Rows from block 12 of the encoder of a small image FSQ autoencoder, named by matrix and row number. Rows with one number within an expert belong to one neuron, the router's apart. Each number is 128 + 32 x the weight over its row's rms, rounded and kept within 0 to 255. All counts start at 0.
After each expert's rows are labels from the 100 images, of 14976, where the router gives the expert most weight on average: "responds to" is what is common among them. Only what is clearly more common there than usual is listed. The data: streak pictures of flow and ridge fields. In brackets: how many of the 100, against the usual share in percent.
# router: slot weights (encoder.blocks.12.mlp.router.weight, 16x256, trained with AdamW), inputs 0-85
# up: expert up (encoder.blocks.12.mlp.up, 8x256x256), inputs 0-85
# down: expert down (encoder.blocks.12.mlp.down, 8x256x256, transposed), outputs 0-85

# expert 4
router.8 [125 108  99 166 166 120 172 105 133 159 122 118 144 150 150 152 163 159 166  99 112 135 160 110 157 143 157 152 165  69  86 111 105 158  89 159 127 179 111  77 133 143 135 172 145 132 136 169 166 163 143 110 134 136 109  71 170 188 143 156 158 140 149 108 114 161 101 167 126 111 164 197  99 128  84 130  96 197  98 162  83 129 202 105 126 172]
router.9 [174 181 135 124 108  68 100 177 144 159 126 160 134 136 167 143 127 108  83 103 143 129 107 123 168 113 125 156 140  80 146  88 111 158 133 168 166 105 128  86 108 104 174 160  71 132 145 145 127 139 116 109 159 146 145 106 106 144  97 155 177 100 154 186 128 109 106  95 117 114 159 163 132 142 166 104  91 139 100 127 107 145 223 122 103 169]
up.0 [ 71 123 136 105 155 129 152 107 138 121 127 153 135  64 108  73 129 124 177 191 158 149 107 105 132 144 134 136 150 111 100 159  68 135 115 113 110  76 130 109  92 164 148  92 139 166  74 139 104 173 101 131 150 113 130 167 151 147 114 119 182 163 150 150 142 121 162  90 161  85  89 146 133 135 158 172 102  95  96 148 203  83 123 108 115 173]
down.0 [ 55 139 130 115  74 128 153 131 161 155 159 216 122 229 114  80 122 156 122 109 147 161 115 121 149 170 128 113  78 108  55  95 111  51 138 134 132  91 106 131  99 132 134  77 137 161 113 143 165  93 154 145 151 103 130 118  92 167  94 116 160 120 123  96 146 125 134 125 131 102 165 127 154 108 132  55 102 139 129 130  86  88 182 160 127 168]
up.1 [150 117 153 116 105 111 117 118 117 188 114  94 126 187 168 108 107 147 109 150 164 110 144 119 150 153 120 134 147 168 117 135 101 152  78 104 110 144 114  98 123  89 159 137 135 175 137 105 200 160 132 163  55 161 152 120 135 120 104 137 127 141 148 189 131 153 137 121 140 102 200 160 140 148 118 117 112 137 148 126 181 120 120  83 102 137]
down.1 [176 139  80 117 114 172 134 113  69  73 122 124 168  81 216 141 157  79 117 126 187  91 129 126  97 129 128 131 180  73 132 188 103 144 197 114 114 134  83 125 124 140 115 122 145 149 126 134  60 106  87  76 148 167  93 132 126 136  74 134 111 166 158 161  98 122 144 125 157 158 150 125 106 145 157  73 101 133 129 163  91 116 144 118 180 150]
up.2 [123 151 125  50 109 145 169 132 117 112 158  55 165 108 104 158 116 145 161 163  68  90 131  89 151 130 164 142  78 159 133 109 216 138 110 135 127  66 155 135 110  97 126 163 110 127  92 191 121  99 104 154 198 149 136 177 121 138 118 160 104 106 138 100 152 137  80 137 133  85  96 108  95 106 150 149 129 123 138 139 122 102 146  81 121 100]
down.2 [126 106 129 104 117 126  96 124 122 147 103 112  92  86  94 155 104 122 107 100  75 106 130 142 123 140 151 127 136 133 101 124 198 105 164 156 105 154 126 128 131 155 112 184  87 100 119 101 120 139 126  86 108 121 166  47 137 110 120 129 135  98 106 125 111 133 147  95 100 123 174 112  83  99 135 110 112 107 160 160 133 133 135 179 146 124]
responds to: high contrast (68 vs 39.5); waves (28 vs 10)

# expert 0
router.0 [158 132 114 121  57 171 158  89 149 136 143 144 138 122 116 142 113 129  50  88  89 194 143 138 136 177  75 160 110 152 140 196 125  72  95 109 114 108  92  74 125 115 136 173 102 152 197 105 130 119 125 142  85 143 148 157 181  80 167 133 134  72 154  75 132 121 128 160 135 119 125 136 156 147 115 124 131 113 136 113  83 122  98 160 126  97]
router.1 [ 76 140 167 136  85 143 125 119 147 113 155 135 158 154 103 149 136 163 137 110 120 209 166 106  96 107 146 141  94 144 135 132 107 156 115 143 105 195 129  68 120  96 132 201  99 120 108 114 138 147 128  70 132 171 105 138 176 125 173 116 155 104 116  99 105  88 154 150 153  82 119 142 170 149  97 150 145  90 174 130  95 147  49 105 121 207]
up.0 [111 186 114 150 125 139 153 146 138 127 104 159 108 122 157 180 160 115 162 123 106 106 121 106 104 164 160 147  91 117  37 102 115 137 122 124 123 164 122 133 113  99 135  96 144 124 180 186 152 179 125 171  82 138 128 103 169 165 128 131 121 130 151 108  78 161 117 107 108 112 118 120 163 105 162 153 162  57 151 134  97  91 161 135 143 137]
down.0 [156  83  98 114 115 147 148  97 194  96 119 141  99 158 165 154 140 141 144 140  90 137 108 144 101 137 155  99 155 153 132  97 175 133 162  80 152 122 115 171  87 139 182  61 128 140  88 112  66 154  95 105 129 137 104 131 129 145  75 118  94 136 140 106 121  42 176  98 115  91 121 140 112 118 129  91 125 159 171  88 113 111 117 102  98 128]
up.1 [118 108 117 110 131  82 130 148 128  76 159 113 128 213  93 152 151 141 149 135  92 153  83 135  83 117 108 129 100 157 168 156 107 141 139 125  99 114  96 123 126 173 114 108 129 124 182 149  59  92  83 146 174 115  83 112 117  44 135  88 141 108  95  83 154 118  85 150  80  85  86 159 112 166 134  80 148  84 130  88 129 141 175  95  84 102]
down.1 [102 122 181 164 128 109 118 135  94 162  66  72 127   0 107 136  77  98 151  92 125 111 112 120 132  82 144 121 135 142 202 108 128  89 136 136  91 151  93 105 128 112 105 124 120  96 105 117 183 119 108 107 110 113 155 114 134 144 149  75 124  69 122 146 140 132 111 137  67  98 140 122 177 146 120 195 148 148 129 145 143 166 104 229 165 109]
up.2 [139 130 120 150 184 121 126 101 130 150  85 133 157 149  64 182 167 102 106 135 112  58  58 123 128 143 135 130 184 155 110  94 103 116  90 125 134 140 108 121 127 144 206  73 151  84 123 106 137 106 100 159 167 134 128  81 140 135 112 126  93 134 121 118 166 122 128 147 144  81 160 156 124  96 124 150 108 181  88 119 130 177 121 115 163 143]
down.2 [132 130  90 161  56  99 122 147  64 116 139  70 167 113 101 178  94 112 141 118  80  88  65 135 157 154 135 142 106  41 101 102  99 120 154 141  88 111 134 150 161 121  85 124 140  84 102 144 130 112  93 147 136 130 132 146 126 112 117 136 129  93 124 146 129 157 137  66 139 121 150 144 152 131 111 133  74 130  96 138 145 149 142 142  93  91]
responds to: high contrast (100 vs 39.5); fine streaks (85 vs 49.8); source (27 vs 9.6)

# expert 1
router.2 [103 211 109  78 122 151 107 110 131 146 133 142 111 177 105 149 121 172 221 113 106 157  82  88 142 131 107 127 136 156 151 173 150 178 125 127 162 115 122  83 154 188 118 162 162 136 155  30 150  93 106  84 133 116 128 121 166 104  83 158 123  97 173 142  92 111 138 156 141 192 133 117 151 173 102 100 129 166 138  57 105 172  93 162 129 179]
router.3 [157 155 136 114  80 198 157  89 129 146  96 131 169 174 110 205 152 184 194 138  80 128 155 137 100 104 152 122 166 140 103 141 141 163 168 126  58 166  80  72 130 162  87  96  95 144 159  54 114 157 175 157 110  62 102 153 146 108 161 115 200 184 136  84 159  57 121 133 123 149  90 143 126 153 132 119 100 167  96 116 120 121 148 107  78 146]
up.0 [128  90 127 132 153 156  80 139 106  86 107 163 112 102  87 193 149 117 101  92 110 136 133  67 140 119 166 161  96 102 106 126  81 131 102 117 132 171  75 136 129 126 179 173 117 153 177 113 101 126 175 135  82 140 157 102 142 133 138 124 157 163 139 135 120 139 129 146  99 133 142 193 137 128 146  84 152 124 164 104 186 159 107  31 139 219]
down.0 [158 180 129 126  94 151 123 141 132 111 161 179  86 171  84 213 133 151 128  99 111 109 136  82 119 112  85  91 163 160 134 126  65 121 125 121 112 127  83 111  91 147  98 124 111 114 157 125 166 127 156 158 132 159 136 153 113 165 108 128 122 146 115 124 103 130 149 118  89 152 148 113 120 124 123 133 173 132  93 155 134 154 133 172 117 166]
up.1 [139 164 169  79 139 133 123 114 128 107 181 107 145 130 137 160 130  45 159 117 112 166  69 156 133 178 111 115  90 158  68  55 118 106 110  84 108 100 115 138 127 139 108 137 107 102 203 139 186 127 144 126 167 168 121 165 126 150 158 124 186 134 117 120 128  74 201 114 105  71 138 104 109  56  96 131  62 111 127 101 146 162 159 154 139 159]
down.1 [131  87 112 119 104  96 148 170  66 138 120  89 107  72 133 121 116 204 137 133  99 143  40 127 186 165 115 142 161 112  78 129 130 159 153 130 141 131 118 180 136 174 119 115 127  97  90 155  67 119  95 142 160 157  97 111 142 131 125 147 146 143 133 151 164 145  83  74 128 120 115 154  97 139 151  74  80 167  98 180  91 131 127 172 126 124]
up.2 [137 160 130 163 168 155  95 166 115 117 154 136 128 178 151 140  80 147  94  99 130 102 135 137  80 142 144 104  50 141 143  83  99 162 129 125 151  85 137 148 109  95 155 177 141 131 124  75 156  93 153 163 126 171 144 127 142 127 113 167 153 185 156  78 144 197 147 140 126  78 152 122 164 144 151  92 158 191  85 144  90 107 158 117 142 110]
down.2 [175 111 130  91 104 103 108 149 134 164 162 157 160  80 184 136 170 137 117 121 110 130  97 116  83 161 177 166 158 110 196  99 151 103 138 154 159 158 137 141 177  93 125 168 125 126 110 116 132 133  95  72 104 120 138  84  93  95 178 136 143 163 107 122  99  40 155 125  74 103 122  99 128 150 152 138 130  83  87 139 116 161 138 112 137  75]
responds to: pair of whorls (29 vs 10); waves (27 vs 10); parallel (25 vs 9.8)

# expert 6
router.12 [135 156  99 144 153 190 145  97 152 178  55 151 172 133  93 156 168 123 124  70 120 141  67 126 114  77 143 177 160 167 170  85  84 143 108 131 197 124 166 179 112  83 120 105 119 137 150 109 108 111  93 128 149  56 132 148  98 138 106  98 128 112 159 134  82 168 138  92 127 122 170 146 151 125 143 159  98 125 159  96 115 129 167 130 156 127]
router.13 [111 166 131 113 158 130 161  60 135 147 106 130 108 187  83 152 117 193 106  95  95 177  83 148  88 120 176 121  56 139 180 103 154 166 109 130 105 109 177 136 115 107 201 134 138 158 230 127 170 114 171  77 170  77 179 126 125  86 131  98 166  91 118  95 110  73 137  98 143 127 134  93 142 163  92  87 122  92 113 126 120 130 154 153 139 103]
up.0 [105 182 114 176 178 111 104  95 128 148 142 111 117 122 115 163 132 113  93 102 106 111  88 234 133 163  78 104 144 115 127  95 164 136 147 118 129  79 144 103 121 119 150 150 139  79  75  82 109 164  95 100 212  92 150 136 118 144  83 138 179 124 128 134 149 159 159 133 160 185 124 109  61 172 162  87 108 157 146 103 140  49 128 169 136  79]
down.0 [131  81 126  89  89 132 133 114 126 102 101  90 123 134 104 102 139 127  81 130 106 120  84 109 121 171 125 131 136 109 130 120 158  75 120 135 152 109 120 150 140  84 157 209 114  75 130  94 142  78 146 152 125 120 134 111 132 128 101 116 162 119 143 110 131 126 132 141  99 104 121 104 154 123 127 185 107 111 137 133  84  70 157 122 116 121]
up.1 [107 149 130  78 153  92 148 134 131 110 119 160  89 105 143 152 126  98  88 127 119 198 131 133 136 117 132 151  98 119  68 105 190 127 116 122 110 111 114 117 161 119 138 146 117 114 166 153 213 129 124 139 131 120 116 115 141 155  96 153 151 139 119  76 165  95 123 127 161 122 160 166 111 102  97 106  58 118 145 102  73  83 133 107 100 108]
down.1 [ 64  85 115 136  95 136 140 174 118 142 138 136 131 164 117  99 135 133 122 124  91 153 127 102 127 118 158 115 128 155 123 157 202 113 134 111 159 102 141 111 169 157 129 195 158  79  92 121  34 144 119 117 172  88 131 157 102 110  82 125  96 140 141 102 154 133 128 138 117 104 120 128 154 129 116 117  92 164 165 131 138 107 107 143 149 128]
up.2 [114 129 118 142 104  92 130  38 110 217  72 106 127 150 121 154 122 120 139 129 163 154 123 186 128 108 118  66 131 127 174 148  99 130 123  69 146 161  35  84  81 120 119 110 124 127 116 140 111 119  94 143 165  97  96 132 108 112 122 115 178 144 103 161 127 179 137 146  93  91 148 146 121 175  68  94  93 138  95  91 138 143 134 151  94 186]
down.2 [ 92 137 107 156 153 117 124 171  91  85 149 132 127  82 145 132 142  94  90 128 167 141 136 126 139  77 103 139 146 107 164  60 105 160 124 128 145 168  66 175  87 126 149 104 130 145 129 116 154 129 152 117 139 124  95 120 126 134 115 118 154 121 168 130 143  93 103 136 153 146 111 184 133 142 116 162  88 125 107 183  69 122 180  57 152 164]
responds to: high contrast (96 vs 39.5); parallel (52 vs 9.8)

# expert 5
router.10 [ 80  90 157 160 105 146  97 172 137 124 231 151 141 123  96  94 160 178 130 126  92  82 161 145 102  91 163 184 123 107  64 108 139 124  92 146 156 124 128 161 131  80 206 126  56 107 119 126 117 183 189 156 172 108 156 123 141 129 125  57 138  87 145 112 103  86 101 176 125 132 118 173 138 112 130 158 127 169 115 130 144 118 135 132  73 119]
router.11 [124  98 126 131 126 177 159 112 119 143 152 121 166 103  79 150 177 167 153 110  97  94  62  93  93 155 114 119 125 115  71 137  82 163 129  64 131 168 122 194 125 160 153 166  96 131  90  98 145 159 119 105 117 138 145  92 166 126 168 103 162  87 145 132 134  38 104 155 155 105 119 122 154 121 138 129  97 153 147 121 165  99 137 148 136 128]
up.0 [124 112 193 169 147 153  98 101 124 116 135 150 102 197  18 178 129 168 120  99  85 157 165 126 134  67 179  81 144 146 130 139  76 140  49 166 141 106 110 117 137 111 121 138 116 179 128 120 126 122 119  77 150  60 170  93 147  84  84 135  81 150 143 155 138 177 139 154 139 158 143 105  99 126  85 127 126 161 161 139 157 122 101 189 138 120]
down.0 [108 114  88 132 126 148 185 124  91 136 137 128  68  84  52 155 117 102  90 161  40 139 151 126 135 113 128 129 133  85 128 161  65  87 171 125 160 112 147  78  96 113 156  98 110 176 109 130 120 119 138 188 111  93 130 166 115 185  97 129  96 173  93 163 126  59 131 130  92 142 130  74 182 143  97  99 152 142 175 118 112 117 116  61 148 104]
up.1 [159 162 153 165  77 124 117 110 146 132 135  80 125 168  79 123 147  75 142  71  69  68 105 110  99 160  97 153 191 118  68 101 129 160 152 125 136  84 115 142 106 119 167 125 141  67 149 116 141 143 172 172  55 123 153  88 183 111 120 101 187  87 127 101 137 150 131 142 150 125 103 132 191  54 180 141 152  94 178  85 159 180 172  69 121 182]
down.1 [127 176 108 108 174 104  98 126  90 129 174 137 108  85 118 132 174 140  85 142  58  91 110 116 129 103 119  60  86 135  54 150 135 184  97 127  85 133 115  97 117 176 127  69 139  95 137 161 121 151 133  99 117 132 167 156 114 130 128 133 163  79 120 127 118 152 120 161 186 173 138 182  72 103 119 176 124 151 162 133 159 169  77 178 155 162]
up.2 [ 80 135 143  70 128 144 112 110 153 196 113 104 184 169 117 167 101 137 167 119 120 142 163 100 134 181 149  93 130 145  79  85 120 111  90 168 147 190 152 113  91 151 156 130 151 185 150 118 113 106 118 163 116 160 167 132 168 141 124 139 123 160 135 146 112 135  84 150 113  78 192 108 168  86 157 150 153 121 134 114 201  91  92  86 157 139]
down.2 [ 80 168 193 111 138 133 136  84 132  92 192 117 127  98 158 194 145 141 162  61 100 115 167 154 134 157 111 151 116 128  67 158  82 136 120 126 182  90 163 151 122 111 142 104 153 163 157 155 134 189  86 149  93 130 153 112 109  91  96 168  76 149  96 147  96 101 132 150 149 133  90 151 121 109 133  97 112 132 107 160  78  92 130 137 109 130]
responds to: waves (26 vs 10)

# expert 3
router.6 [149 109 100 172  89 184  65 135 132 140  75 121 148 122 101 136 109 125 104  89  86 188 137 166 179 122 103 123 100 121 109 126 152 112 138 162 124 176 119 174 134  98  66 144 146  93  76 169 170 108 114 159 125 118 108 119  68 154 182 174 127 199 118  61 132 153 146 120 155 128 159 147 107 124 122 144  99  83 168 115 162 124  87  89 101  36]
router.7 [113 107 117 155  91 131 139  96 121 107 142  82 129 155 110 118 111  58  98  72 139 103  99 172 169 120 137 122 113 107 124 159 124 150 131 120 112 132  67 188 103 127  77 124 154 106 178 176 106  90 162 118 116 109 143 155 113 152 102 154 152 102 126 120 152 109 145 122  69 173 148 145 135 112 139 112 170 126 172 119 135 117 132 202 132 134]
up.0 [138 125  76  93 195 124 183 127 125 112 117  63 150  77  27 106 119 100 136 108 106 124 193 143 128  70 144 101 132 169 211 145 130 125 103  66 131  99 108 179 110 117 148  79 122 106 128 145  80 138 144  93 135  68 109 131 125  93 107 159 115  65 169 114 117 152 115 114 110 130 121 183  92 136 154 166 171  87 126 140 140 117 133 157 155 109]
down.0 [168 130 133 140  80 110 180 114 137 163 145 109 113 155  73 105 135 102 110 125 148  84 204 108 146 146 109 166 141 121 197 122 148 163 128  60 110 142 110 105 118 204 138  72 130 138 109 134 202 132 171 173 138  68 140 121 113 132  87 142 122 114  71 156 117 127 100 128 121 148 120 111 170 142 125  89 165 147 138 129 128 108 109 116  54 128]
up.1 [128 177  63 150 127 176 100 139 148 130 185 134 172 159 134 162 159 116 106 161 164 142 127 136 149  95 135 143 139 158  91  96 104  95 157 116  95 145 194 105  90 110  82 150  91 137 131 143 137 136 158 118 190 111 115 160  91 180 110 110 169 138 122 163  72 119  90 157 127  43 124 127 108 185 139 189 129 128 165 154  98 106 166 146 119 102]
down.1 [152  86 139 108  89 167 143 179 114 118 112 117 156 112 100 176  78 118 131 143 176 124 116 129 113  96 141 124 154 146  79 125 156 120 120 128 112 114 140 145 111 117 152 111 134 130 144 118  78 146 158 187 134 117 101  96 141 152 147 109 118 155 117 101 104 155 147 118 130  83 135 114 115 169 119  80 171 133 186 129 115  84  59 121  50 119]
up.2 [ 98 123 127  88 175 183 154 104 120 141  90 113 127 136  86  99 119 102 135 157 146 143 126 103 139  87 152 125 138 162 142  92 125 187 118 135 112 122 106 136 105 132 165  96 120  65  42 138 217  96 133 148 202  76  90 145 156 121 127 147 112 227 158 149  99 136 105 107  99 159 134  48  90  70 137 112 151 104 162 208 146 118 155 121 125  78]
down.2 [ 77 142 114 125 138 125 128 133  92  77 144 153 119 138  69 109 136 118 131 147 112  96 122 144 152 161 158  92 114 138 142 102  93 131 123 128 138 118  86  79 114 132 147 122 133  48 182 133  90 117 123 126 160  51 102 126  63  99 129 124 122 199 117 148 118 131 130 136 123 150 112 177 116 143 156 125 186 122 158  35 136 127 114  58 114 143]
responds to: high contrast (100 vs 39.5); parallel (55 vs 9.8); turbulent (35 vs 10)

# expert 7
router.14 [114 175  85 150 111 115 133 124 138 129 117 109 160 108 164 148 122 154  53  69 112 116 121  74 104 187 130 124 137 152 149 136  88  81 140 121 108 161 179 101 234 135 173 144 104  88 140 144 139 127 129  77 137 116 144 118  55 179 125  98 150 162 163 127 148 122 136 104 146 147 108 128 137 172 125 121 135 118 112 171 107 116 179 140 107 121]
router.15 [140 148 109 105 137  53 162 110 131 162 152  81 131 144 142  95 133 194 112 138 103 127 135 165 169 118 101 152 127 110 149 115 133 134 130  90  81 148 172 136 239  81 139 134 103 139 104 149 170 173 160 118 127 168 165 180 128 173 207 122 137 169  97 117 112 146  81 105  97  87 104 150 154 155 141 123 114 138 126 111 134 124 198 104 101  92]
up.0 [ 79 166 120 188  41 105 166 184  91 147 159 187 108  89 114 167 107 103 144 128 117  90 159 152 131 145 157 149 150 196 125 124  78  94  96 171 112  95 147  80 199 173 145 103 128 171 112 121  85 103 128 162 184 136 166 179 176  64  96 220 122 162 175 116  80 105 129 124 120 104 163 126  80 139 125 129 127  96  32 151 162 127 153 154 106 119]
down.0 [ 84 128 143 178 211 117 177  90 128 107 116 176 166 181 173  83 135 155 104 131 116 130 147 119 168 118 130 147  80 102 119 101  29 111 158 139 139 145 126 166 169 129 110 157 143 178 119 137 120  82 120  98 179  90 114  77 117 128  84 165 113 135  51 159 103 105 168 142 143  80  76 170 119 156  79 112 130 183 107 106 102 110 114  87 127 141]
up.1 [ 81 170 153 105 185 183 159  97 155 196 108 149 149 147 118 142 160 169 115 120  95 151 131 161 122  86 108  95  33 153 113 124 184 123 121 130 161 103 133 155 182 135 165  97 100 102  80 108 218  99 110  99 186 115 115 141 180 109  76 107  88 199  93 122 123 127  89 116 111 139 115 102  90 145 123 170 156  73 117 130 148  91 214  89  87 141]
down.1 [  7 110 121  88  85 136 134 132 101 102 131 132 138 160 145 162 141 113 130 154 142 141  76 139 148 148 190 155 166 104 119 108 213 115 168 101 130 121 106 117  91 177 130 133  75 119 115  95  75 133 128 136 105 135 131 133 118  96  53 128 147 163 163 111 114 116 146 149 172 130 101 125 167 157 147 111 100 188 155 154 150 101 102 123 140 125]
up.2 [138 157 128  91 126 152 166 130 164  97 148 100 144 128 129  89 111 127 110 150 142 120 111 135  93 129 153 141 123 137 119  95 133  83 161 105 142  63 115 157 198  87 121 113 138 142 126 157  78 111 113 146 194 108 136  98 145 128 155 189  86  88 195 191 134 126 137 147 148 161 130 130 121 167 111 144 139  57 115 171 152 133 130 193  94 149]
down.2 [ 82 117 144 184 109 167 156 136 140 155 137 109 134 165 170  77 130 112 140 144 118 121 115 148 166 141 134 140 106 145 119 125 136 128 136 122 120 138 118 118 168 115 108 151 146 166 139 153 207 127 145  91  85  69 146 141 105 126 233 160  98 111  75 104 181 141 128 132 187 131 148 129 108 176 137 149 134 115 101  98  98 120  99  64 162 153]
responds to: fine streaks (98 vs 49.8)

# expert 2
router.4 [152 110 139 129 127 137 158 121 135 126 109 122 136 150 199 163 166 113 136 169 110 108 135  90 146 126 129 175 114 102 128 122 100 132 151  80 154  89  86 134 188 106 104 156 125 148  73 131 114 113 118 124 105 207 139 149  92 115 176 106 116 174 138 104 130  88  95 102 103  88 165 132 110 144 107  84 126 121 124 134 143 129 192 132 164 151]
router.5 [123 114 120 156  81 163 136 116 130 123 121  96 108 150 134 114 149 157 178 106 123 169  43 105 144  90 134 139 185 160 152 194 150 110 104 105 138 158 141 134 135 122  37 121 123 146 217 125 136  99 128 149 140 118 123 138 126 120 131 138 111 101 143 144 108 158 156 113 136  89  93  65 144 134 152 157 104 120 138 129  97 136  56  97 126 126]
up.0 [ 91 150 127 136 144  86 113  83 133  93  98 132  82 107 112 119 106 113 156 159 147 107  62 128 140 144 156 138 132 144 117 117 121 163 146 145  84 165 127 129 135 197 126  90 130  63 152 150 101 167  44 128 168 102 124 108 120 147 165 104  37 103  81 188 120  99 106 146 118 141 137 155 109 141 166 108  50 129 135 155 136 128 151 154 150 155]
down.0 [103  89 134 132  82 102 129 146 108 174 183 137  94 171 115 114 158 157 129  93 154  94  80 168 151 113  96 114 127 107  98 117  91 144 130 146 154 116 176 144 124 170  77 102 119 128 106 146 164 109  67 116 141  94  68 166 120 127 100 120  92 174 122 161 175 135 150 137 148  99 146 124 158 134 124 152  77 136 151 108 136 130 144  72 120 155]
up.1 [100 152 119 177 139 119  73 123 119 139 100 132 139  49 118  88 126 152 146  99 162 122  76  76 124 103 127 108 195 156 136 120  75 113 140 153  87 125 133 136  61 163 164  86 150 168 163 155 154 129 150 143 141 103 155 111 147 178 129 182  88 102 171 167 122 158 135 122 148 159  90 173 166 157 160 142 141  94 200 103 173 179 101 103 134 170]
down.1 [118 123 127 181 125 149 111 130 145  87 148 130 156 228 146 114 112  94 127 123  97  93  55 171 104 139 176 149 107 104 148 126  56 169 112 130 115 156 150  90 146 134  52  49 147 172 122 147  79 120  94 126  78  98 143 188  86 113 150 172 130 121  87 134 122 106 144 101 128 174 118 143  96 154 129 135 157 127 174 174 117 182 104 125 125 112]
up.2 [114 148 104  63  84 118 133 150 138 151 123 118 141 200 105  87 138 204 137 153 114 186  96 138 104 112  78 157 111 121 129 105 171  96 107 148 114 154 138  91  83 179 137  65 129 134 101 124 174 129 131 170 173 138 170 180 176 178 149  85 132 131 132 185 120 102 136 128 102 123 105 135 111  58  99 102 103 109 187 121 137 190 118 138 223 157]
down.2 [ 97 135 139 111 161  87 142  82 131  95 113 112 136 109 144  71 158  87 102 105 102  94  82 137 140 103 149  95 155 128 150 172 147 141 157 163 120 138 159 137  96 135 104   7 140 134 160 122 136 140 104  49 107 105 149 121  93 131 197  91 136 171 134 134 106 145 135 151 120  89 138 161 124  72 150 162  97 160 206 121 137 176 148 101   8 144]
responds to: high contrast (98 vs 39.5)